python train.py --dataset="made-up ball-and-stick molecule models" --vocab_size=65 --norm_position="pre" --bias="all" --parallel_block=false --inner_norm=false --kv_group_size=2 --positions="learned" --init="torch_default" --eps=1e-10 --batch_size=128 --lr_schedule="wsd" --final_lr_fraction=0
Rows from block 4, named by matrix and row number. Rows with one number belong to one neuron. Each number is 50 + 12 x the weight over its row's rms, rounded and kept within 0 to 99. All counts start at 0. After the name is the row's rms in percent of the matrix's.
# fc1: MLP up (model.blocks.4.mlp.fc1.weight, 768x256), inputs 129-171
# fc2: MLP down (model.blocks.4.mlp.fc2.weight, 256x768, transposed), outputs 129-171
fc1.450 090:35 37 36 30 68 55 51 52 61 61 40 47 49 70 41 61 27 46 45 80 47 48 45 54 28 42 33 39 73 50 20 71 40 38 41 53 60 65 41 67 44 48 57
fc2.450 081:35 36 46 51 55 42 59 45 59 57 54 23 41 43 36 44 52 41 42 41 59 71 53 62 69 54 63 74 45 50 70 53 64 39 63 61 62 38 43 58 41 40 51
fc1.451 091:56 46 33 47 41 58 44 48 82 50 47 57 35 77 65 55 71 51 41 42 24 55 45 24 60 48 48 67 42 48 30 51 62 43 49 39 40 60 41 45 25 53 34
fc2.451 078:41 38 50 49 31 51 34 38 50 58 73 34 42 50 63 64 46 65 63 36 47 51 31 46 34 31 47 55 28 52 90 85 39 56 37 47 70 48 53 43 38 65 59
fc1.452 098:55 47 46 58 39 45 40 39 51 41 69 34 73 28 55 53 65 69 65 52 41 40 55 46 60 23 26 45 58 57 45 45 64 37 47 55 32 70 63 80 35 76 49
fc2.452 093:59 38 59 28 68 26 48 54 48 57 48 47 55 61 40 45 36 48 66 56 56 47 40 77 42 25 58 59 45 51 89 64 47 26 48 40 73 70 62 34 48 79 56
fc1.453 096:44 44 56 62 28 50 68 53 81 58 60 33 60 38 61 58 50 33 53 42 32 32 49 35 48 34 57 56 64 32 30 49 48 37 45 52 36 63 49 44 22 47 48
fc2.453 093:41 41 55 64 60 60 55 35 53 59 59 77 50 54 55 43 52 60 43 54 61 61 37 42 39 79 47 48 56 56 50 48 44 56 36 37 47 35 56 48 64 63 51
fc1.454 098:60 36 24 60 45 56 35 60 41 55 32 49 57 44 67 53 51 48 48 49 53 34 46 57 46 59 52 85 68 64 32 65 56 54 73 45 43 62 24 40 45 46 35
fc2.454 103:43 51 52 61 29 43 38 61 45 59 82 44 58 32 51 44 77 30 74 35 40 47 67 51 46 33 53 47 69 63 50 48 45 36 52 72 62 62 45 48 40 57 39
fc1.455 096:66 43 57 61 38 58 72 42 72 60 43 72 63 46 60 34 39 51 50 43 43 47 41 45 61 51 56 64 57 55 56 50 71 44 72 28 75 34 38 47 33 43 32
fc2.455 096:84 51 65 50 47 46 58 44 52 54 54 71 52 43 84 46 55 80 69 66 17 59 45 54 51 29 53 39 41 49 54 37 62 71 59 44 63 51 28 46 48 45 59
fc1.456 103:69 43 44 48 55 36 52 71 65 47 57 36 59 59 56 48 51 44 57 59 28 39 60 24 65 58 57 55 55 57 30 45 57 55 42 62 63 55 35 53 26 34 53
fc2.456 088:44 57 42 56 41 58 68 53 55 60 54 51 50 40 54 35 35 29 76 43 33 50 48 64 70 35 56 40 31 60 54 10 71 29 39 43 61 54 37 32 41 60 28
fc1.457 096:36 36 45 34 40 74 53 65 70 61 51 58 49 36 40 65 29 38 54 56 34 40 42 71 28 55 49 55 49 70 40 61 71 28 44 58 59 54 43 46 45 39 42
fc2.457 099:42 52 41 65 56 46 66 36 69 56 55 41 51 59 60 67 57 42 27 25 64 65 34 30 44 50 55 60 62 40 68 38 45 53 48 61 48 52 49 54 68 48 49
fc1.458 102:54 46 34 49 56 60 32 72 44 68 65 62 56 46 58 29 54 51 62 57 48 33 46 60 66 67 48 52 44 58 36 38 42 48 55 45 39 38 57 48 67 52 42
fc2.458 113:66 50 58 56 57 55 43 45 56 45 41 82 54 51 45 78 57 54 59 64 48 43 44 40 28 60 57 27 60 54 54 32 35 24 41 53 38 63 65 40 52 61 45
fc1.459 086:51 35 40 59 47 47 49 68 59 48 49 28 42 62 58 40 55 54 35 52 55 53 58 39 38 54 56 47 74 46 41 39 52 47 43 36 30 59 43 60 49 56 57
fc2.459 076:55 50 49 46 32 43 66 37 53 70 56 56 40 33 64 42 58 43 71 51 57 61 42 55 57 40 52 43 47 49 68 37 47 52 69 49 57 49 55 60 48 19 45
fc1.460 106:55 45 43 83 70 70 43 44 33 54 46 62 59 65 48 59 67 37 70 43 39 38 61 41 46 34 38 59 61 35 36 52 64 24 52 55 79 50 55 47 51 66 39
fc2.460 106:68 72 25 72 36 49 45 67 42 58 49 58 51 44 42 46 55 45 64 42 52 57 53 63 55 73 42 45 43 48 49 42 55 49 51 40 44 45 53 45 69 58 24
fc1.461 097:56 43 46 41 45 48 68 60 48 61 75 52 47 34 48 40 72 32 45 40 39 31 59 55 70 41 39 56 47 53 44 45 55 61 58 54 29 47 50 66 19 54 54
fc2.461 103:41 50 56 31 45 62 49 46 34 53 62 46 37 37 25 55 36 41 51 35 67 41 58 53 63 51 54 50 44 41 56 80 55 38 80 49 58 32 58 50 33 46 70
fc1.462 079:60 63 49 56 47 59 51 47 51 63 33 53 67 30 63 56 47 50 70 54 38 46 63 47 49 42 47 47 36 58 47 30 65 48 59 43 49 54 46 61 58 70 40
fc2.462 076:58 38 62 56 51 54 36 43 59 54 38 73 56 15 55 40 49 54 68 68 72 63 46 52 39 46 39 34 39 52 73 51 56 61 50 54 77 44 43 31 71 54 43
fc1.463 097:38 52 47 62 31 48 51 55 57 55 36 44 45 67 71 69 56 50 68 56 48 60 70 49 36 36 45 48 52 59 30 49 60 34 42 73 69 56 54 34 27 31 49
fc2.463 088:53 45 53 54 63 28 60 50 45 51 59 45 44 53 75 58 54 33 54 62 43 62 44 61 29 50 48 40 41 77 45 30 43 33 27 49 22 50 63 47 58 57 45
fc1.464 102:37 32 46 64 41 40 36 56 49 59 48 49 34 62 60 65 60 41 54 72 62 45 54 67 52 41 41 41 45 56 48 62 56 27 61 38 42 45 61 52 32 73 41
fc2.464 104:58 38 35 37 68 61 41 61 37 55 52 60 46 44 54 51 55 44 60 54 14 64 76 39 38 36 56 70 44 38 59 50 49 76 46 37 33 40 41 42 55 51 50
fc1.465 097:56 48 54 60 64 62 48 58 48 47 43 47 60 45 53 54 47 49 59 50 43 27 58 32 28 22 50 58 62 35 53 62 57 44 56 35 57 41 57 68 41 49 48
fc2.465 087:52 51 67 56 35 41 54 58 56 35 48 49 50 59 38 44 63 44 40 62 51 61 21 36 69 55 48 67 49 74 58 45 50 40 27 51 72 35 49 62 42 74 70